config = dict(
    tokenizer='word',
    vocab_size=67,
    fusion='cross_attention',
    decoder_fused_qkv=False,
    decoder_qk_norm=False,
    decoder_cross_attention_every=1,
    init='kaiming_normal',
    batch_size=128,
    weight_decay=0.1,
)
Rows from block 8 of the image encoder, named by matrix and row number. Rows with one number belong to one neuron. Each number is 50 + 12 x the weight over its row's rms, rounded and kept within 0 to 99. All counts start at 0. After the name is the row's rms in percent of the matrix's.
# gate: MLP gate (encoder.blocks.8.mlp.gate.weight, 256x96), inputs 0-95
# fc1: MLP up (encoder.blocks.8.mlp.fc1.weight, 256x96), inputs 0-95
# fc2: MLP down (encoder.blocks.8.mlp.fc2.weight, 96x256, transposed), outputs 0-95
gate.68 100:48 60 43 39 19 75 66 56 61 33 52 63 50 50 45 43 32 35 63 35 32 37 43 53 46 51 38 51 57 68 52 46 63 71 57 62 38 55 59 50 55 27 34 61 41 33 41 39 62 57 51 62 73 48 32 43 56 52 59 47 36 47 55 58 59 43 54 63 51 42 53 48 46 66 57 69 48 40 53 72 32 58 45 50 32 27 38 42 42 64 54 57 48 64 50 83
fc1.68 099:50 74 49 45 41 57 60 52 29 47 48 75 49 51 54 30 58 44 39 41 76 67 63 31 64 38 60 37 40 38 16 46 43 32 52 50 65 58 34 58 46 42 48 59 56 44 27 41 33 38 57 46 67 24 48 44 53 77 61 47 44 35 49 43 62 70 43 48 32 54 58 39 49 46 40 52 41 48 63 41 55 51 58 60 52 53 58 51 57 64 56 70 45 61 71 42
fc2.68 093:39 39 45 44 52 57 61 62 65 39 52 45 48 44 32 31 36 53 39 47 44 61 62 61 57 57 68 38 70 30 67 51 42 56 52 25 46 42 62 65 60 86 44 40 74 50 50 34 53 43 59 41 52 60 54 49 57 53 53 33 31 44 49 71 36 61 73 51 64 39 60 62 51 43 36 43 54 57 74 39 40 53 61 29 67 68 65 48 45 69 43 39 46 61 48 45
gate.69 098:39 69 49 60 25 66 71 46 41 77 41 56 40 61 60 47 26 42 30 62 52 41 28 47 31 29 43 32 45 62 44 24 50 40 43 58 39 71 47 62 53 43 53 45 55 39 50 34 34 72 59 36 56 33 49 74 59 40 46 52 52 57 46 56 51 50 55 57 33 57 41 45 46 48 65 65 61 62 55 36 52 60 60 70 49 55 60 39 43 58 47 64 64 51 40 31
fc1.69 097:30 62 49 40 56 42 65 34 17 50 47 18 56 57 46 33 56 33 35 68 63 48 47 63 38 59 51 38 61 60 66 64 55 42 50 71 48 55 40 24 66 67 39 50 48 36 65 41 58 48 38 66 51 45 65 38 52 56 32 40 43 50 60 41 50 54 50 71 46 37 57 47 45 42 59 38 54 49 71 47 71 29 61 40 58 60 57 68 58 44 55 68 52 61 46 49
fc2.69 104:51 72 55 43 72 56 53 51 56 58 70 43 46 41 61 38 49 56 47 65 44 54 42 41 46 28 63 52 83 73 42 38 54 58 24 43 63 53 60 48 35 33 51 69 52 66 49 45 58 57 33 54 56 47 24 45 60 41 38 49 44 49 45 41 60 38 52 48 55 58 59 30 68 55 58 40 33 52 57 50 37 46 69 36 41 53 21 50 60 39 74 61 68 31 50 51
gate.70 095:54 42 55 39 58 59 51 53 41 42 47 36 56 38 36 50 45 64 31 44 41 43 54 64 46 58 44 44 49 49 46 26 59 61 60 47 80 59 45 46 53 65 62 19 42 53 48 32 28 70 38 38 64 52 39 67 47 65 69 40 33 49 36 43 53 38 51 59 49 33 48 53 66 49 43 59 50 41 59 66 19 68 57 53 44 42 41 52 30 34 43 33 76 38 36 42
fc1.70 113:46 39 64 37 47 29 34 47 55 58 47 48 66 51 25 45 68 50 28 31 57 28 59 62 47 37 40 59 68 41 40 58 62 57 56 36 46 47 57 62 60 39 54 44 39 59 50 55 46 74 38 57 59 52 69 35 47 62 57 56 23 49 40 56 79 37 66 46 60 66 80 34 52 56 39 43 59 46 65 60 65 42 62 60 39 44 51 47 34 45 35 65 60 50 56 41
fc2.70 112:53 56 46 51 55 40 69 47 47 41 56 50 46 53 58 65 43 55 28 38 63 43 58 66 49 54 72 67 52 50 65 37 44 56 32 41 56 47 48 41 88 73 47 60 54 62 43 32 35 43 53 52 42 63 60 41 57 58 50 55 55 53 50 49 67 44 44 65 58 51 64 53 35 60 50 41 28 54 56 37 51 57 68 39 32 41 37 62 63 75 75 16 55 51 64 67
gate.71 101:40 62 55 54 74 62 55 67 55 59 44 40 54 43 46 44 60 58 36 54 54 49 59 41 60 60 64 43 50 50 52 58 35 50 63 38 38 70 61 66 22 63 51 30 86 59 41 45 41 51 53 48 42 66 66 52 46 64 65 45 52 61 40 48 30 43 41 44 26 47 55 72 46 72 41 51 39 70 40 56 46 41 36 27 31 63 51 50 45 39 51 41 33 58 59 26
fc1.71 100:62 54 44 62 65 41 60 62 56 40 70 40 40 49 41 62 41 47 66 54 63 59 58 37 35 77 39 53 41 28 45 49 65 34 55 39 48 45 33 35 49 34 61 51 54 48 41 81 43 32 33 52 40 50 51 39 56 44 52 57 40 59 62 62 32 52 49 62 45 57 73 66 58 64 61 79 60 51 83 63 41 44 39 39 53 38 56 40 62 44 31 54 56 49 50 67
fc2.71 100:59 55 35 58 28 37 64 48 51 49 55 50 56 64 19 59 49 47 49 69 51 38 53 70 55 46 51 44 37 41 44 68 59 50 27 54 43 29 62 56 41 59 47 55 58 42 62 75 71 42 38 43 35 57 54 54 38 62 35 24 47 62 42 39 74 68 43 40 31 63 49 31 52 52 62 45 50 60 60 74 34 57 48 34 62 36 61 48 51 73 60 41 52 52 40 48
gate.72 108:64 76 30 50 37 66 37 61 66 39 38 42 62 50 68 58 59 58 54 49 53 47 37 44 37 39 50 66 31 60 59 53 43 39 34 52 55 35 22 36 43 32 45 65 28 32 65 55 42 40 51 49 63 72 23 70 52 51 45 37 47 50 59 54 60 56 75 59 47 44 63 58 48 70 61 47 61 42 58 44 41 62 46 54 37 50 50 56 36 57 43 50 56 29 49 71
fc1.72 110:46 52 33 49 56 69 40 55 50 56 51 57 51 75 54 32 68 66 28 55 66 50 53 55 35 56 50 45 50 56 37 54 29 45 31 16 46 58 52 52 37 57 82 54 69 69 44 43 60 43 46 53 48 52 70 60 51 54 32 55 37 56 65 60 39 46 71 46 54 41 40 57 53 61 51 35 60 55 50 31 58 44 52 12 43 50 61 48 50 64 50 35 35 48 55 35
fc2.72 112:50 53 45 37 35 48 67 31 52 58 40 48 55 32 59 61 30 50 32 63 83 41 50 62 68 62 47 42 43 53 65 65 41 56 57 50 31 25 75 29 66 34 42 45 63 69 44 54 63 39 56 47 49 54 48 60 62 45 43 53 45 45 52 49 34 53 57 42 54 39 70 41 49 60 54 38 42 68 37 55 63 51 60 47 66 25 63 66 59 51 44 40 45 72 45 27
gate.73 101:71 70 73 54 59 68 58 72 52 68 47 54 46 48 50 39 75 67 33 55 45 53 27 53 37 38 43 55 34 68 57 70 44 58 59 76 43 32 60 61 54 60 46 50 46 42 60 50 50 52 72 57 49 41 46 50 48 62 58 37 42 62 48 44 44 40 65 65 50 33 38 58 52 32 60 29 47 54 57 45 61 68 36 36 78 57 62 54 55 47 70 48 36 58 49 61
fc1.73 110:47 52 59 50 48 50 19 59 55 32 52 39 48 48 30 52 71 43 41 37 60 50 50 66 62 36 67 53 39 43 59 58 44 40 39 31 58 50 34 75 39 51 35 48 66 62 69 65 44 22 63 63 40 78 46 59 51 21 50 48 62 45 47 48 49 37 55 48 39 58 40 53 46 76 39 58 47 46 50 33 43 51 51 45 64 43 54 51 79 45 55 26 56 55 53 62
fc2.73 114:58 52 37 44 53 37 50 37 35 48 46 48 39 57 31 49 38 42 40 58 77 44 44 62 46 38 40 61 60 65 44 42 57 35 44 77 46 62 33 53 36 42 68 53 49 43 29 55 29 49 55 45 51 51 60 41 42 50 73 59 49 66 38 53 46 78 19 67 32 51 58 75 51 44 25 64 42 43 52 57 67 60 58 63 44 40 56 44 53 26 53 41 43 67 50 50
gate.74 097:70 52 57 37 43 38 36 36 47 43 35 30 57 64 41 76 52 11 53 69 52 27 53 31 42 76 45 28 43 52 45 42 44 57 62 56 48 55 34 48 60 35 58 37 33 49 48 64 65 52 56 55 47 48 64 48 44 58 51 69 64 37 42 54 46 42 53 46 38 75 55 52 38 45 41 49 35 32 37 43 36 53 58 67 32 37 45 58 46 49 43 47 68 50 36 45
fc1.74 098:44 55 52 36 35 53 59 68 58 47 61 70 48 49 46 44 36 60 58 72 53 72 39 63 67 51 70 55 51 50 54 52 42 26 63 36 48 72 64 68 72 61 60 38 65 64 47 45 33 26 28 68 47 26 48 47 56 48 72 33 46 56 48 48 52 36 62 48 43 46 53 57 50 42 27 37 49 49 57 50 68 51 43 50 40 39 21 62 54 55 39 63 33 54 47 44
fc2.74 095:54 31 53 59 53 22 41 50 52 58 55 44 29 38 47 48 59 38 56 39 61 51 36 35 52 65 43 50 67 70 62 49 39 49 69 52 52 34 39 57 38 40 47 37 26 43 30 61 30 43 33 58 38 62 47 52 42 42 45 62 64 55 69 48 40 65 79 53 60 51 60 45 36 48 44 51 58 68 53 71 36 33 49 76 44 59 52 64 54 29 35 60 52 40 38 35
gate.75 098:44 54 54 40 60 68 53 60 40 57 50 44 66 66 48 44 75 45 25 83 58 77 45 45 47 43 44 53 62 46 50 64 28 59 60 56 45 60 53 59 56 47 37 36 50 80 66 52 54 45 55 33 45 46 43 67 36 44 54 52 44 38 55 48 57 54 24 51 39 36 65 59 59 47 69 50 33 52 41 49 55 57 76 51 70 39 51 34 52 69 43 76 55 60 38 50
fc1.75 108:65 64 32 39 52 42 42 57 66 31 80 30 35 63 54 27 42 61 65 55 45 45 45 71 54 66 44 38 49 66 44 46 38 51 52 44 60 57 31 61 38 51 36 60 46 63 77 27 55 33 44 50 72 58 59 43 58 67 43 40 63 47 66 45 30 54 49 34 52 53 58 54 51 39 72 51 66 49 49 57 67 62 57 42 55 52 37 56 31 68 49 54 36 44 46 37
fc2.75 092:39 36 57 77 57 61 67 55 60 44 47 42 62 57 53 70 30 55 65 62 54 78 56 61 57 49 54 48 37 38 70 58 44 42 29 55 44 55 50 75 60 47 50 42 36 50 58 53 48 52 18 58 54 50 48 48 41 56 54 47 29 44 32 59 54 67 56 48 41 44 30 56 62 50 26 54 64 57 63 51 62 49 32 40 37 20 40 50 43 64 64 65 38 57 32 47
gate.76 098:31 75 43 50 44 47 51 41 78 32 40 39 41 60 49 39 33 70 41 72 48 40 41 48 65 76 45 47 60 45 47 39 58 23 38 52 55 45 59 60 49 56 51 40 15 43 45 40 69 50 46 48 47 34 42 43 53 53 58 78 54 40 51 37 32 40 31 54 49 58 42 64 53 41 55 76 43 48 51 52 63 55 62 37 32 40 42 47 58 46 55 51 67 63 53 39
fc1.76 092:52 46 42 65 48 67 43 68 40 76 41 53 68 40 32 60 85 67 35 46 31 69 52 47 34 47 48 53 50 52 42 34 53 66 57 42 54 33 54 55 51 34 50 54 47 53 57 51 42 45 71 56 59 54 64 45 65 32 60 55 22 46 40 45 43 67 50 74 46 31 65 39 45 72 64 44 59 42 35 34 27 59 65 52 54 50 33 52 61 51 46 43 54 47 63 45
fc2.76 083:46 56 34 33 51 36 29 55 41 65 59 51 37 53 56 43 40 56 81 53 61 54 51 38 44 62 59 62 64 45 37 37 43 64 68 33 44 61 39 47 48 55 34 74 42 49 38 31 52 52 52 40 64 58 54 48 53 29 67 42 63 46 49 33 50 33 36 44 33 41 58 56 84 54 36 54 49 47 56 49 23 70 55 49 46 67 54 43 66 65 54 42 73 48 40 67
gate.77 109:59 52 42 47 34 50 34 41 59 40 63 50 30 55 47 61 38 38 47 46 49 50 30 38 43 67 35 32 50 61 58 63 71 50 71 61 45 46 45 43 29 29 48 53 48 59 29 50 45 42 33 74 79 51 35 58 44 56 53 58 46 58 53 67 38 33 50 44 44 64 38 40 47 37 37 59 44 33 42 61 54 65 46 31 48 38 24 51 48 28 42 49 59 43 79 57
fc1.77 113:41 66 54 58 54 48 32 40 68 62 38 49 66 55 54 54 48 50 55 30 32 37 75 60 32 57 51 46 58 62 60 43 49 41 48 60 53 40 93 60 51 51 49 54 63 64 59 54 61 29 47 65 52 68 54 66 40 47 73 43 39 25 57 29 53 19 52 40 44 57 76 63 53 58 48 39 37 42 69 50 64 50 48 50 58 53 43 47 48 49 46 59 57 49 35 40
fc2.77 100:68 63 36 61 58 46 60 61 48 37 44 48 51 61 68 42 82 46 61 52 52 33 53 53 56 57 55 52 44 81 75 49 39 55 49 38 48 60 37 13 56 41 52 84 51 28 33 60 38 64 41 46 50 50 49 30 48 67 54 61 44 49 58 55 59 48 41 25 52 68 44 51 69 32 45 41 53 40 56 48 46 40 45 36 51 42 30 37 51 43 54 40 59 48 57 54
gate.78 120:55 50 37 40 44 51 51 41 48 42 67 43 32 42 80 43 59 56 50 49 61 32 56 47 45 56 63 69 58 61 67 38 47 54 48 47 44 21 57 53 36 45 56 51 63 47 53 31 51 49 60 47 60 62 34 30 30 50 57 64 59 30 75 34 33 55 40 78 54 61 58 66 50 75 65 53 50 42 30 46 73 53 71 41 62 62 44 55 45 43 50 67 53 45 52 35
fc1.78 123:60 48 45 66 55 69 34 53 54 40 70 47 73 53 55 58 41 71 56 45 25 40 48 44 45 55 54 39 58 61 77 45 60 62 30 32 46 47 46 53 56 53 39 52 41 51 63 40 21 40 49 40 61 38 47 55 82 39 54 65 40 37 56 52 67 52 43 56 54 61 40 24 41 47 56 69 43 17 43 60 40 61 48 54 60 51 42 30 47 66 36 43 50 44 39 48
fc2.78 130:43 48 45 53 53 38 39 58 52 59 54 54 63 61 50 51 76 68 34 53 51 46 59 59 58 36 57 30 56 54 49 53 70 70 50 54 36 36 54 41 55 51 61 66 72 43 52 44 29 54 29 55 45 63 43 48 64 48 61 19 43 50 45 46 52 38 43 21 38 29 51 49 55 86 42 30 32 54 29 51 51 39 54 30 58 68 35 53 50 50 58 38 71 56 54 44
gate.79 105:54 22 54 54 55 42 69 65 57 42 45 47 52 55 32 44 58 36 42 83 51 64 48 49 24 41 60 52 37 35 63 65 37 49 72 34 44 54 40 48 67 47 50 47 50 46 41 65 56 39 23 38 34 45 49 36 42 34 49 56 47 55 42 53 61 66 57 41 40 57 35 63 55 51 66 58 46 51 49 63 31 54 37 30 46 41 64 20 48 71 44 61 35 40 60 63
fc1.79 107:51 42 62 45 47 32 61 49 47 50 49 63 54 73 75 63 58 33 34 42 31 43 35 44 40 46 77 61 51 38 49 56 59 58 39 49 24 51 32 51 50 63 36 56 56 41 46 57 57 67 50 51 26 47 37 49 34 36 71 35 58 51 40 38 45 38 57 56 29 81 32 54 49 47 56 34 54 33 44 52 40 43 75 59 60 44 56 38 46 59 67 58 40 45 40 32
fc2.79 114:42 61 49 49 56 31 55 46 31 57 60 33 50 58 42 51 49 43 50 52 39 56 49 49 49 63 62 41 46 58 49 37 58 74 52 68 38 67 36 82 63 67 58 55 23 56 37 57 36 51 49 45 44 55 39 54 81 67 70 61 53 41 59 38 40 32 39 51 39 49 50 74 54 61 45 50 49 66 42 36 35 40 49 51 43 59 44 48 33 27 43 20 52 60 71 52
gate.80 091:44 70 58 54 55 33 52 55 43 54 47 51 38 52 40 35 62 72 45 71 50 48 62 53 45 46 38 62 67 64 45 60 73 39 55 47 62 33 45 60 56 55 46 54 62 48 51 45 58 51 56 60 39 39 66 72 58 48 39 48 31 61 42 51 85 59 57 57 67 32 78 36 43 48 68 66 66 59 61 51 57 43 51 69 48 46 55 55 64 60 58 69 53 13 41 53
fc1.80 095:60 62 67 40 52 53 51 50 49 41 49 57 50 37 62 50 45 37 52 61 48 64 52 52 60 53 50 74 51 70 50 59 41 47 53 45 60 53 42 56 74 56 51 67 42 48 42 35 43 69 69 54 52 52 60 46 53 37 39 69 51 70 63 46 36 78 56 34 87 62 50 41 48 35 81 52 67 36 71 44 41 41 65 50 33 39 42 74 58 52 51 74 47 40 49 49
fc2.80 076:50 49 46 40 51 46 50 47 61 52 67 30 46 50 79 59 48 42 75 30 61 52 38 41 30 59 37 27 50 41 57 56 42 40 66 55 55 50 68 68 44 63 50 45 38 38 49 47 30 51 41 39 60 54 54 40 54 45 73 53 38 32 62 69 60 45 27 57 41 63 45 47 64 75 54 37 68 58 44 55 54 59 66 30 51 57 33 52 53 77 58 40 42 60 28 51
gate.81 094:45 31 53 53 63 63 41 72 44 74 49 33 39 57 71 53 41 65 41 57 56 36 69 44 63 32 51 51 64 50 58 41 62 51 46 50 43 52 37 56 72 57 44 55 48 67 60 74 39 42 49 50 63 76 55 57 49 39 55 47 45 22 51 42 61 49 66 44 43 57 47 40 51 44 43 75 56 39 50 76 46 42 50 51 57 56 45 62 31 23 28 61 48 40 45 24
fc1.81 097:44 45 70 52 65 44 68 42 54 53 57 46 32 76 28 50 70 40 45 56 52 62 64 77 59 44 50 43 58 37 38 41 43 51 60 41 40 65 57 55 52 48 58 42 71 43 57 67 47 36 28 39 35 56 40 37 36 39 18 58 44 48 36 59 57 63 61 23 51 59 60 54 63 26 42 50 57 60 65 57 65 49 53 70 46 59 46 40 52 37 40 58 47 50 65 37
fc2.81 096:43 53 50 38 52 45 39 66 62 41 40 34 39 46 45 41 39 59 84 42 72 49 60 51 40 61 45 60 32 29 51 50 39 64 51 42 55 59 39 63 62 61 64 47 53 60 36 41 60 39 59 24 77 47 60 41 34 56 39 42 52 51 49 36 55 51 38 56 47 61 72 44 55 56 46 74 59 33 48 44 61 38 83 51 41 65 75 68 47 41 38 56 50 37 39 46
gate.82 093:36 60 67 25 55 68 42 58 44 43 51 29 35 58 73 44 42 38 36 31 47 49 73 43 37 41 55 49 48 63 31 55 39 38 43 44 47 66 47 56 62 36 45 78 73 70 45 45 49 30 62 44 73 48 42 50 43 39 65 40 60 45 45 34 53 29 59 47 55 49 56 48 38 45 60 41 53 27 40 62 71 47 56 47 19 50 38 52 53 51 49 46 38 34 55 48
fc1.82 099:46 39 52 59 48 48 30 35 64 40 50 40 54 58 46 76 38 38 62 42 47 43 43 40 49 52 19 66 30 54 63 59 64 63 35 46 38 48 67 63 48 82 55 55 39 66 60 63 40 42 47 66 29 41 57 52 44 54 46 28 48 49 61 54 34 62 53 53 55 65 46 42 52 63 56 62 51 59 39 58 45 50 40 50 42 71 55 31 47 35 70 44 38 84 36 64
fc2.82 097:58 38 59 72 51 67 51 62 50 47 48 55 64 34 49 54 33 47 62 49 55 56 62 58 34 13 27 62 50 47 37 65 44 61 76 60 37 47 54 44 54 64 45 53 39 55 38 45 38 46 50 44 31 52 70 37 52 66 45 66 69 57 41 35 35 45 42 67 37 36 66 51 28 47 50 79 40 37 53 51 42 57 39 51 53 66 49 60 50 57 22 46 51 65 52 54
gate.83 099:40 51 46 62 48 49 72 58 52 39 53 40 48 54 68 51 72 53 54 52 68 38 22 30 31 48 59 38 49 61 48 37 55 35 49 39 51 33 30 71 51 46 28 52 73 38 67 60 64 63 40 46 51 62 40 80 39 59 52 48 55 57 50 52 45 60 56 55 53 35 40 51 69 36 47 60 49 27 32 46 47 51 34 55 29 62 48 55 46 62 43 77 54 72 58 51
fc1.83 102:53 44 66 53 56 36 48 65 56 62 44 41 51 62 37 50 66 36 38 38 53 65 28 50 57 51 47 36 44 82 52 67 52 42 49 38 43 65 50 44 31 36 37 59 60 68 76 45 55 47 46 37 57 45 51 47 43 48 52 39 39 64 58 41 35 74 36 57 37 42 62 38 67 36 52 52 65 26 54 35 55 49 49 43 30 46 47 34 42 38 39 80 55 76 40 40
fc2.83 097:50 51 44 41 28 53 55 57 48 50 38 54 45 66 52 31 39 32 49 75 56 68 57 44 21 58 46 53 55 62 69 49 59 49 32 28 65 44 53 50 46 61 45 54 52 70 59 46 56 35 42 76 48 49 46 35 65 59 55 40 50 48 65 60 53 36 33 49 48 69 66 63 39 48 39 71 65 32 45 45 38 72 59 50 65 51 71 31 38 67 60 70 43 63 54 54
gate.84 101:63 50 41 51 56 66 44 43 57 57 33 60 50 57 59 64 45 46 49 48 63 36 46 43 21 53 48 48 42 53 68 55 47 48 42 44 51 55 17 52 77 58 63 56 60 39 45 60 58 56 30 47 19 59 35 60 64 33 44 57 38 47 47 47 26 48 62 49 50 65 59 59 58 27 62 36 43 31 57 43 45 58 40 59 52 21 51 37 54 68 47 32 49 20 54 45
fc1.84 111:46 50 34 46 37 63 51 28 45 37 69 40 82 65 70 32 54 57 38 35 55 63 50 52 42 62 39 50 48 65 49 67 32 20 40 49 44 51 57 59 64 36 54 46 65 50 57 67 71 50 52 60 61 44 35 48 40 57 64 67 50 51 67 58 59 58 68 60 58 53 71 49 46 55 39 29 45 50 61 63 50 45 77 37 54 41 55 32 51 45 32 54 43 44 31 56
fc2.84 096:56 75 51 55 49 57 19 49 41 75 58 43 51 50 31 34 35 58 30 49 67 45 44 60 54 62 37 32 57 36 55 61 70 33 61 67 38 57 54 44 71 63 23 28 38 70 45 35 65 36 36 41 44 50 40 50 51 73 55 58 59 36 27 28 46 51 51 51 37 45 55 53 49 51 52 46 42 44 42 55 72 50 57 52 59 51 54 45 45 50 64 47 71 50 55 44
gate.85 106:42 51 51 49 59 63 61 58 40 60 31 39 31 50 48 60 34 66 54 59 61 43 39 41 64 38 64 62 40 53 60 37 41 55 47 75 41 48 39 32 56 54 56 62 44 37 49 36 59 51 54 28 53 55 64 51 34 62 43 67 59 30 50 35 52 56 28 45 57 34 56 40 56 32 30 68 22 61 21 48 58 40 59 33 33 42 39 42 39 39 40 28 44 42 37 45
fc1.85 097:58 56 54 13 57 64 49 28 34 55 63 34 50 53 64 63 52 52 56 57 62 46 49 47 64 34 47 53 57 50 67 40 55 32 43 36 57 34 70 65 55 61 49 65 48 54 40 72 35 39 35 44 61 57 55 54 63 55 49 40 63 59 61 56 57 42 41 39 36 46 44 50 77 73 63 47 71 63 50 49 30 53 67 69 48 50 27 42 55 70 62 65 61 44 59 47
fc2.85 094:39 57 37 58 66 35 70 53 53 52 50 70 53 61 46 48 81 69 42 58 62 39 46 55 52 42 44 39 43 67 34 35 59 41 66 42 34 65 47 39 35 36 40 55 66 52 24 50 29 48 37 26 43 48 67 41 70 53 77 64 57 41 63 64 56 42 64 35 54 30 36 59 51 45 62 39 64 41 35 52 47 49 42 57 67 49 47 46 28 37 49 50 43 43 51 42
gate.86 103:47 36 33 42 65 48 40 34 64 47 63 41 32 45 64 56 38 52 49 50 34 27 35 41 66 48 46 58 52 37 48 38 28 34 39 74 37 53 67 38 54 56 39 45 40 44 51 39 57 87 47 38 50 27 55 67 66 54 52 66 55 39 56 51 43 61 60 38 64 61 39 52 38 24 39 62 48 49 43 43 71 54 43 32 59 60 30 64 52 62 50 53 38 40 55 53
fc1.86 100:48 53 29 58 35 39 36 44 42 63 60 55 57 36 36 56 47 47 40 38 45 65 58 37 51 51 53 59 49 76 55 47 43 65 70 42 63 48 49 53 45 43 35 65 51 61 52 27 48 39 66 52 21 78 38 61 32 73 60 31 39 52 56 50 57 67 44 58 51 65 72 56 41 60 54 61 43 56 45 37 34 53 41 61 52 36 41 60 36 70 33 77 58 56 38 43
fc2.86 103:44 60 35 50 43 50 50 44 24 56 57 61 63 48 73 48 41 54 40 38 43 24 48 35 27 52 51 56 33 64 55 45 65 37 50 38 51 62 53 61 50 52 53 66 58 33 23 33 41 42 50 43 48 55 71 53 28 64 47 66 42 49 70 50 45 49 64 59 36 66 59 48 56 40 55 55 67 24 36 62 41 67 35 51 68 64 38 58 43 71 62 40 59 34 54 38
gate.87 106:63 62 69 59 50 36 50 50 52 44 49 37 42 36 41 57 48 48 47 63 37 49 38 39 40 58 62 41 32 56 58 46 70 47 44 52 41 38 31 33 59 60 54 41 27 51 54 43 49 60 41 33 70 23 25 71 34 68 55 55 51 60 56 53 48 47 77 60 60 54 50 52 47 34 35 54 29 23 49 47 32 45 63 54 45 22 46 39 35 59 63 71 44 43 48 46
fc1.87 103:56 45 58 41 70 50 70 44 69 40 14 52 38 55 60 48 35 59 51 68 40 56 56 42 60 43 48 30 40 53 66 30 45 37 35 61 70 55 56 35 43 45 49 46 38 49 32 27 55 31 59 70 46 55 72 46 54 44 29 44 62 35 61 60 55 36 47 50 57 45 53 54 51 41 54 48 61 52 69 53 57 37 15 43 45 41 47 55 70 55 70 58 58 40 43 51
fc2.87 106:40 31 58 60 67 69 43 39 46 40 52 53 63 46 40 23 53 56 59 52 21 64 61 42 51 48 65 48 49 45 58 81 31 45 49 59 74 45 39 59 51 32 51 41 34 50 58 47 70 52 52 57 49 42 33 56 42 67 42 39 24 42 63 71 52 55 49 65 35 51 55 38 37 51 62 51 24 35 60 52 60 58 45 70 50 57 32 40 39 41 49 69 45 37 52 55
gate.88 090:26 70 56 32 28 49 31 43 24 42 63 44 41 35 54 56 63 41 45 26 43 52 57 41 40 39 31 41 46 40 41 50 58 33 51 39 43 49 35 60 40 49 32 43 59 28 32 52 76 42 48 55 46 40 35 40 57 54 54 49 53 47 45 57 44 60 68 59 43 56 44 30 49 51 64 64 67 65 33 68 48 63 72 56 57 30 31 49 63 51 37 45 49 43 43 37
fc1.88 092:60 56 53 28 38 38 58 56 49 69 28 41 74 74 43 56 52 44 56 38 47 42 40 60 33 51 61 49 43 58 50 50 67 57 41 57 56 70 62 33 57 43 56 37 24 38 43 39 39 67 47 43 27 42 63 63 60 42 58 41 58 57 48 52 37 51 54 59 61 53 66 80 56 60 53 66 35 52 58 61 59 37 45 53 32 38 59 73 46 26 49 49 47 42 52 80
fc2.88 090:44 35 65 50 48 42 52 25 80 26 37 72 64 42 44 43 40 52 31 45 65 38 50 46 45 57 68 58 58 27 48 46 59 37 64 40 45 47 68 43 38 47 44 44 64 59 57 49 36 44 59 35 40 71 49 52 46 69 46 59 61 64 64 41 71 50 52 48 57 69 64 72 46 51 33 68 41 40 26 52 59 37 63 50 47 52 67 56 38 56 53 36 60 54 39 63
gate.89 086:36 53 73 34 39 64 44 47 60 65 49 58 22 50 45 72 43 39 43 44 66 48 53 74 59 41 50 61 37 60 38 44 67 58 69 43 59 59 46 74 71 46 67 58 62 47 46 54 45 46 46 57 57 52 46 70 74 57 50 41 34 47 48 48 50 67 63 45 67 39 38 64 61 63 26 60 41 40 56 51 59 66 58 53 32 61 50 31 41 53 60 76 55 53 52 67
fc1.89 095:51 59 37 28 50 73 45 60 48 50 50 56 35 55 48 58 57 47 38 57 34 35 53 46 52 55 43 72 37 65 50 45 47 55 45 64 55 62 44 45 56 64 29 64 54 44 18 60 35 48 49 27 60 42 62 51 46 61 78 48 49 50 52 38 37 60 69 46 48 38 52 32 34 68 74 49 26 60 34 51 67 42 39 65 45 60 66 70 58 36 56 48 32 58 65 42
fc2.89 079:45 45 69 53 52 49 44 22 54 66 40 35 66 41 49 27 27 36 42 42 45 40 55 65 53 45 63 46 49 51 66 45 32 63 49 60 60 64 60 48 55 43 46 36 57 50 41 66 54 56 50 24 69 46 62 47 62 51 49 43 42 42 32 50 56 36 41 64 31 22 50 69 41 67 26 55 50 49 51 42 68 26 68 52 62 77 52 47 48 52 39 37 55 63 64 54
gate.90 087:43 62 56 37 53 34 53 44 56 46 58 50 48 42 50 32 44 37 42 58 61 54 39 61 66 56 52 36 49 38 44 40 44 50 58 58 29 44 39 66 51 60 50 48 66 29 42 27 23 47 44 71 24 29 59 38 68 49 38 48 74 40 60 50 69 63 31 59 66 28 80 47 45 54 43 44 46 53 40 60 46 48 48 66 58 54 56 57 65 67 50 36 46 72 42 66
fc1.90 076:53 43 44 68 41 52 58 78 51 47 46 54 46 55 32 55 65 48 52 62 59 31 58 34 46 62 49 54 51 64 56 55 52 43 44 52 56 44 72 21 53 76 63 39 66 50 66 44 68 51 68 50 34 49 44 49 61 53 27 62 44 44 45 55 52 67 45 61 47 45 45 56 58 02 58 37 43 49 45 65 45 40 33 43 59 24 54 57 38 37 64 67 53 42 47 53
fc2.90 082:50 50 53 57 27 62 47 42 61 63 54 36 44 55 65 28 53 54 45 34 52 38 57 56 71 61 37 51 45 55 61 44 59 45 56 39 47 48 72 54 62 43 31 28 31 42 51 71 46 39 35 48 53 63 81 51 49 66 69 37 39 29 41 36 51 71 40 30 47 41 34 43 54 44 79 46 23 53 46 68 48 54 63 54 58 45 58 41 60 52 67 43 56 47 49 41
gate.91 106:60 43 42 79 43 44 54 40 60 65 39 40 49 61 63 55 64 45 47 51 42 40 42 36 52 52 53 60 44 55 32 67 55 38 53 44 66 56 44 41 63 34 49 51 50 42 37 47 53 67 54 43 52 51 56 54 75 53 61 43 59 51 58 74 42 15 50 86 58 27 36 51 57 52 45 45 58 59 46 64 29 42 31 44 44 57 53 63 28 42 55 52 13 55 44 53
fc1.91 104:58 48 39 66 42 36 62 54 32 39 25 42 42 41 22 53 48 54 33 61 64 46 34 69 58 60 46 55 22 53 72 46 55 61 65 52 50 52 38 56 41 21 60 61 46 47 51 61 30 55 72 38 71 36 48 69 46 60 42 50 46 50 44 49 38 47 59 57 45 53 59 62 44 33 44 47 53 61 39 40 31 67 62 52 52 27 60 50 48 35 38 38 67 57 62 66
fc2.91 114:46 50 56 26 39 41 44 58 45 59 44 52 58 79 63 25 51 70 52 67 52 53 58 46 38 45 69 47 62 30 38 43 42 52 24 65 71 60 32 43 68 73 65 68 52 52 39 65 46 34 47 47 63 67 49 58 35 30 43 57 51 55 45 41 50 48 66 25 49 59 64 28 45 40 56 56 47 48 69 55 33 48 47 31 48 64 58 49 43 58 63 46 58 36 51 56